python train.py --model="CTC audio transcriber" --n_mels=40 --hop_length=160 --spec_augment=false --tokenizer="char" --arch="tc_resnet" --norm="batchnorm" --hidden_act="hardswish" --depths=[3, 3, 3] --kernel_size=7 --stem="single" --init="kaiming_normal" --eps=1e-10 --max_steps=8300 --final_lr_fraction=0
Rows from block 4 of a small CTC audio transcriber, named by matrix and row number. Rows with one number belong to one channel. Each number is 128 + 32 x the weight over its row's rms, rounded and kept within 0 to 255. All counts start at 0. Numbers have three digits each.
After each channel's rows are labels from the 100 clips, of 14976, where the channel reaches its highest value: "responds to" is what is common among them. Only what is clearly more common there than usual is listed. The data: short made-up English sentences, spoken by a formant synthesiser in many voices.
# convs0: first width-7 conv (model.blocks.4.convs.0.weight, 288x288x7, each kernel summed), inputs 0-143
# convs1: second width-7 conv (model.blocks.4.convs.1.weight, 288x288x7, transposed, each kernel summed), outputs 0-143

convs0.72:102067125122117088162157106101072094094117076117104149101102056102116127116128132141104093160151095097162094126133114108069170186145099071132137070100067159162098147092123107125156126109141141177122134113113110099143157132114161138105030124098157119174159110172159152136066132168047136089094083143113105092112102110093129078142142112135113042120144187151063125102069122057116074130076092117144124168153169131133176175149130073111139
convs1.72:055159181113160140168124110167112125122121109115104089080139121089143108132146166062098118164146148098131104144126101118127195143134103077151102052142112103103132132105140079128088164144148059139110168080154076062124156141144139183157131137121169114157137103092172144062144101145177122085072167147119147124092109158172136125133066125141121148106130075103111154111111138109103170176054119115173105173130138115140108158091146057060137
responds to: /i/; /ɛ/; /h/; /v/

convs0.208:136129139115153174156148106162106135155147068165147137130173110158135118146142090112102130074116107075053090138130142162171096096102089140151172086143171080115080179104193099133153158062094131117122152093104138167126122154097130140095161124118114119136127153105094027058089098133102083122138122097162157095097094153147138152052136168174151152107070120017118084158143128174165087114170116143078129108123156154137096115114082108071087
convs1.208:124126157112144081096157132116137103138144108129120137135101122117148125135122170081077118119095086134125131155113070107127129133126132167117097146135144100094084100144185149068090106079132117113110143087085025161097147102130114174150094097086170066111142108075090145122162096177113156065075187094131149133132100102110170149099112140121154150120143124114118134140120022098109063061130121074151099162111111097111108092114125173094123
responds to: /d/; sentence kind: statement; /aɪ/; /b/

convs0.67:163128162174162120103149128090153123048144131116137123071066108170087095055086095123073145132124171111113159069117121058122085142164154143190125116099100124171155094156150133127117191101121157160163205168134099132115171090156134155139101118191155116079101078103141121155142139054162166161090187163107111129098106114125146124127120082133163072109074124086165141162121167168076109149142103141139094147083103084103075107127144155151095
convs1.67:131095099051114075130143161119138094069106067161145091165101131178137086151140099149144158136106073095136163073126134062081098143143149092153146112100091125088183143121162177146169118108120070143132138160121070087101112071156089118102095101122126083089137058105099113137135136104085163127149092151087123130060143127102128142145125095174167019140116105095097158119126118147079117114104172104080093151108097018060159158125161135139141
responds to: /ɝ/; /d/; /ð/; /ʌ/

convs0.252:143112077177131113139162162097125099043092064122164063110146100140059127118095125150083063117148133128155131129131134175093126114132166126101141114116124139123134177171172083119173132184148093142114124103128141088146134132148149108122131113124134087119144072123117073147067131111138165097106100049095051134130160078099094086144146129089140062129086111143119133101174100105104148117074083109115162128112149128095160128122122063107141
convs1.252:064091130083063131175091166127107071171079181117187154115127122120073145117147162127116070127107117070063089116151100114127094138154119145069091071122127089148100097121069129075111156091143177080118119147156149106161126143146160115138147140155123102126147074137135091145153078106127103049151136083119116130096127104121129115081086150154079136127121132133103177124097134089083094165083114124110155139156143126101138103102125079077154
responds to: /z/; /w/; /f/; "was"

convs0.224:070101046166138093139124109087143131130097101111100116102135147077143099118102192141106150176158113160136106149086148099158112155116111165100062149099142130221165072141150106068126119149155097162112154095081137173125156180117091120117157165064188141088117170146116063109068099111096184114137148165102146136155122032117131110113174070163152159164123195125079170121120111141114114129116080137114077152143172104108140171139122120095136
convs1.224:144103089130126060121115145143127099134075112155156128133095171165106085146162178147119153093093107058107097193142082083096119109144130148142133109165137114115128141074116138123140142141111096160127128121102100135140136133125113103135090136151184097127149153127104119099069109102114123095078147126100130089142110067145188124172128124107111090140083151107105108195156117131026106074150137078106148140167180127141169089059091110119175
responds to: /z/; "his"; /b/

convs0.123:145139164155096096148082131147177153145144170110155131173158122145108142089178143095143100070134110098129137131133084157130120062117092162144167116156180095127135165180141157152120130158134079102123134139111115219114150067120120126176149137103151100095143184095078130122131112185116083144121138145097165140135110145122133174165182138095124130109085141119115101153153148110174147116095106070077128135069062081137114089139073150148139
convs1.123:134131134176094105106116114167136187132127136148076070094095117131112079105127121041143127081111058126140106125105102153104062102090147157138177140148161069122100113146155112115102100076157096120150108080093049152133085136085063138022080074063135155082121065098096122095114104136144127136115173143131082189062108126108159053126129150106102119144090156144111078139127140060125137134126070110143101140094095173157151133108139164121121
responds to: /d/; /b/; "behind"; "beyond"

convs0.38:100157086162169133115183124135200131104109111115076150138064148153173099058119122133086166150154175108118119134099172114144083146141114133155066183102100177113193122133151129091107150166147161137138145157112107124166074124141169127140148126106115079080043201149139099142144130086169151130153131101154066129178127068086090137118188079096135167160161116155137117078081144138101149107169133166088107168103121030134125116122142119143144
convs1.38:126083059112124064129107159127141081160137150131148096103121133138139100171172106134127130106082066159103091126140167089175055113104145104164144145073173066145170109095156166101188096130083157145108103153101075109099120161124159118113145089196140070109081128142103116107054135090121116080107143094085120095105131074117196143041086114108093099119142099097127152094187060094076105108075127118049157167131161070120091152085111133138153
responds to: /z/; /w/; "was"; "very"

convs0.73:128101138135165166211137054133120073054140117118123152096143066162086115096145061096082170125149186120178061096108090099124135126145140126177087091143109128140107158103156103155126139057103149137116162162075105173131129117117137175125146118117172137134125133085134104110113163176093101165180104157078111093109091134125115093103112112167193075166083050022120147136101151178090036136155088143072125141125161138118149084116159140130144
convs1.73:127121154159158112089166126111116124143117133145117098112148110161217088092126152141096167169139166080067109060160102080143160144105110073122051104144128147098118123171136114116056140115121109116110153136076061155072099119152149153124033112098161089135106121098096164075115164081087144161155152132108115127102130135147071090141101092177085091143110158173107089193083102097120090141095091143132031113034134154095122130153130136130099
responds to: "tree"; /ʊ/

convs0.204:129112195097157128120169131135104119076076089147095105123072108129095111062094169094164099159125132068125137101179173070107133146116156108119134064141076113164158081125115108085109160155158122126169111164141133093185139158173104143161126063126098159136074131144099154033080197113152152175091148121109111171122114161105145114096147111128160120110129077091135096045068167132143134147108126155099065103077137123155107157092095146174145
convs1.204:110143154169152168107178192106165175131090125127140041170088125133064076076086053143117127137108119107132080097051088161109166126092159094159148130076156161108158089137142166145198152119118074107118165152141118106122101153136112121097089122127080151139101162144085147170118165101116106120117127141103088136125144137151110100146084102098117116098150128176073128059120168152127119145117170169105066144062116124123113075108136116098090
responds to: /i/; /d/; "needs"

convs0.36:121089072102150053137080097106112116154112148144133089088134117126182118137144149154136129151105084121118140128156092178175093122118138169131115117077171163177145098139065127119094126150151136153097157112162112167114156178106111130122130142173150132129128118170150137135105157064150163112122139136116177196205109070084142091077098153127093129169116182128048151164157116143131162111125110111098145132132143071102097162099119157122146
convs1.36:130074115093087115109136162074084078170043130128074129151119149099090143128149178117122165136089126048131103142140139143123083114128117137172106079179092075102174106075081143156151134112074102121089152132149109139170139153142115082145140142195135160134144098173104110130116162083118078068122117106083123069151112058120169160166165120139149095074104127122093172169099096166131126134147164126117110150128122126142140111181170084115141
responds to: /z/; sentence kind: question; "her"; "needs"

convs0.171:177109126129123050183138160153061219120150087118093147077087125068123144132088100124093170077155092137120144071053110095138121172117131100111141180112132063111056147128131155124091167102092127077105142142142069095104173094135103113095083130103062076121167165117070161165144032149131119145078115105169115144093123055114124136122122095134143101094141124136086154104169087050054110177105138083126162124107150152092129101143091086068138
convs1.171:124132126138099146088097140058117078157130130102081123136091125159100109101133107147101155122125121174179198045027116126106108126055130091129098108047141175123158121149173173097098125167098108104137075158136134148104124092125154145141148062153091121111126166138103110146181158103074118100145061136129153067123136105066047177153092145151138092170037108119164140084146077159104096060135134175101107112130080069138151133057165106118118
responds to: "was"; sentence kind: question; "where"; "orange"

convs0.284:134137166057174122127168167146151105078114101162103126067038065155136095036121171145106132124154144101161198060105183092101095175141137159162148119076056077169134132085112150155121104151141142109154149133143102086153109175169118154127115098126145152112077100143134152169106169069142168134085125128138104130119099115137125157130109103086184144104130132124143170134068150157115093127146134166128122108038167135144041113115113158127142
convs1.284:108096158091211150107152122153077133170132120081112079204070148165132024130100118136130145094099099112102160117122121046116129154113165105102223103074114147135131136118139145086202167122146122118151149126127102110105143110187069138120082153120093143094069108087116110126124171121120090098106155160116130124100162121118167097125151093066115083086156056148114150076082094113094122107066183087126058165048161125123171059121105119149130
responds to: "was"; /w/; /z/; /ə/

convs0.124:054079135152096216107114111106118132129140088130157158139140068172089138154170119109143073148157198137101108082119148170051112107106177103130085086132078131115144125107119148145154123088100115138105173118023142127112125095104161118107145131126066136074104110093122081103127146170119122102095096134138099099133116125128089159121140165106044118142139103102161097072093181199124032065149119116093112126126095119102196080112118152144127
convs1.124:080180136108121173099136092146129142153121141133147121123165109113099140119089133098124149116089096068173087099146139071067176116091167131148172120107121179140092136143089132093079103112105142116109111117099097141123059101086152152097113163095058103138116130126093179079118128161099147113107163109120077097108101140142100077061161114130150122110096094166179074116091110106140114086183072124155107117148126138110101132050119083131130
responds to: /k/; "key"; "his"; "this"

convs0.163:111149116156133077158141130149138152160151127107125085160160103134125078086116184100095056146126131107122083107102138130092111109087136120103104159097078052169139093101090161143132142126093152028176145090168118179165071139180081163166187104142115107115090153143115086122132140122171158165164105105103157088146081088118163139126160127161116101090140155129074129167078097100117184149171128097147096130072103127100107100140165121161098
convs1.163:086074113117129124135146111110181131127154142086131055174123107091155053127111157150116094143092080124140132135146119138138088091135111108101066087088113147144164129134117112143152155120103143080166110191181156185125131112145019099110140080102080126069133118149067092153192139156121137166160082160163139144127093137075111153141133082159182119102096178116134120097152118142112055159106134118119102130090127081154125160146158074126058
responds to: /ɝ/; /d/; /b/; "bird"

convs0.245:143127124131123163135156090120144063145112145092141118145165079164078112144101133090121138105163186159148106122163136146143128138147146120161106091087168148116133160135162086097140153087083098131135196061092182183131028105148123159096161126145080091130077139150109120137114127132108096119113152122091102079117109132187130113168122159129091059081110111145163107090081169152145064126170138151155111108140087156153161080087104052066144
convs1.245:132150091084096165112110097141127101131091128112113109125155128096101137136105206108132099100126063094140129092129100073067153155139079084101122112135055149119118118101096105119084109127139177167117088144091157056123044130090125144108076110079132082076065078137098136151154113144143114092168105106146127111103136193045088125099099144134130140097134140116199102137103127123105196097118092095152060124128088134130139157118116149122126
responds to: /ɝ/; /aʊ/; "our"

convs0.264:194158162207134101092134061092055116081158097159104094172110151115108139118084098152116066052114161084146127099152127085105153145150149073145080139162091158149150115098172114154116165142112105115051070156129139182167176103134151119156109073056108137130153142126138134046074150083034080104094144166133137138112121142131097043166156095123164154091176129154126123099113141138137107129045122145152124093148159122107120167102119104180147
convs1.264:146123137166161111071080109068152125155176160112133085179150101129146178082146125108191112183078105142133131083065148136157145105121131112109130152141140144087109123127100109116124082077119163102154145166122105095111110112130173150087072096168077119121159141194115133126126129125121087186107148093114105131166100098102085161120119102132154127182120159202143108120159111169134065116137149111168146142081081119147096150118135192079056
responds to: /k/; reverberation; "school"; "please"

convs0.44:117117122125156119081149144111137103158150063121121108130103073125079133116116104142090076142128131050154153060097122188101126133104114170107094142113097155074150127145137125125119088135137156166136125098129127162176093149125166147187112087099050029125092139180095100115128105074094105100027085103154103144126103097085103105098131173070109082150104115146122092080135130158126088132136158092077114128071115184150111156107109071107102
convs1.44:170140103082094036139104142147142137131158133098170125107127090129125172072135125112088075158139080149125141109118131132136103133148112148132102147083084090111105143103071120144105135107118108079147128114138110107106122092134157160162144117083122072098120118042107121056082096120135083119077184029130154116070128115111107129066095113042174119085140083091154097088067077084117146118097122118154105143097111104122140108082133174133068
responds to: /z/; /w/; "was"; reverberation

convs0.130:065060153083142139125140109099163086137136081099145085126164112150104111136107153064099115139115141088123157181137089165102092115151087134127066145134104103148140075137107129103100102130167135146127223130100111175125107143113100116157163153094110052115176199147096085122107085121174119221099088130135120118125051083097157102125166153059111128132119145143050097163145106107121111142108110043082098183134093136091164140143141107140128
convs1.130:136136053103069159082123170083146093118155133123150142158090133136120104132124137136119084155082098119122143052105123116103061117122095102154122129148095129146159099114097112158141133120102079047137125162142116107089099097145065095165127137103117100116159139066076100093149083138112123141081132122116145155038099106101168130139074111081134111076104124105106155165098125086050085109084115101077143101104136099097118088095128074128139
responds to: /ɝ/; /g/; "girl"

convs0.103:131175145130067105107145152087125109161163129116143123189078117142189154140111142158114102128125139116144164082142099152111104140082113124142069150130112117127156157130104164107122152093048140157059068143182124106139125168216154072148087060113056102051124132125152142123106125117120107090086150115174166191184060057099094134159204127107161058099137158166166116107121124142062149056151134162180159164041112139123139157125118109147129
convs1.103:124098074120167089116169145090060175114144104109148113131116133137106121121098137122158097111157097176146151068070124143109071138079191091139131090103141164114118122056141170120082121096149124106158094148139139080103153111155175157153129074106112066156105088124113149085162187156100065107118151040130114131078090083078065067042120068109118146121135096153156098088066128133084124151116106067093122131115104101074128140099133098091115
responds to: "was"; /w/; /z/; reverberation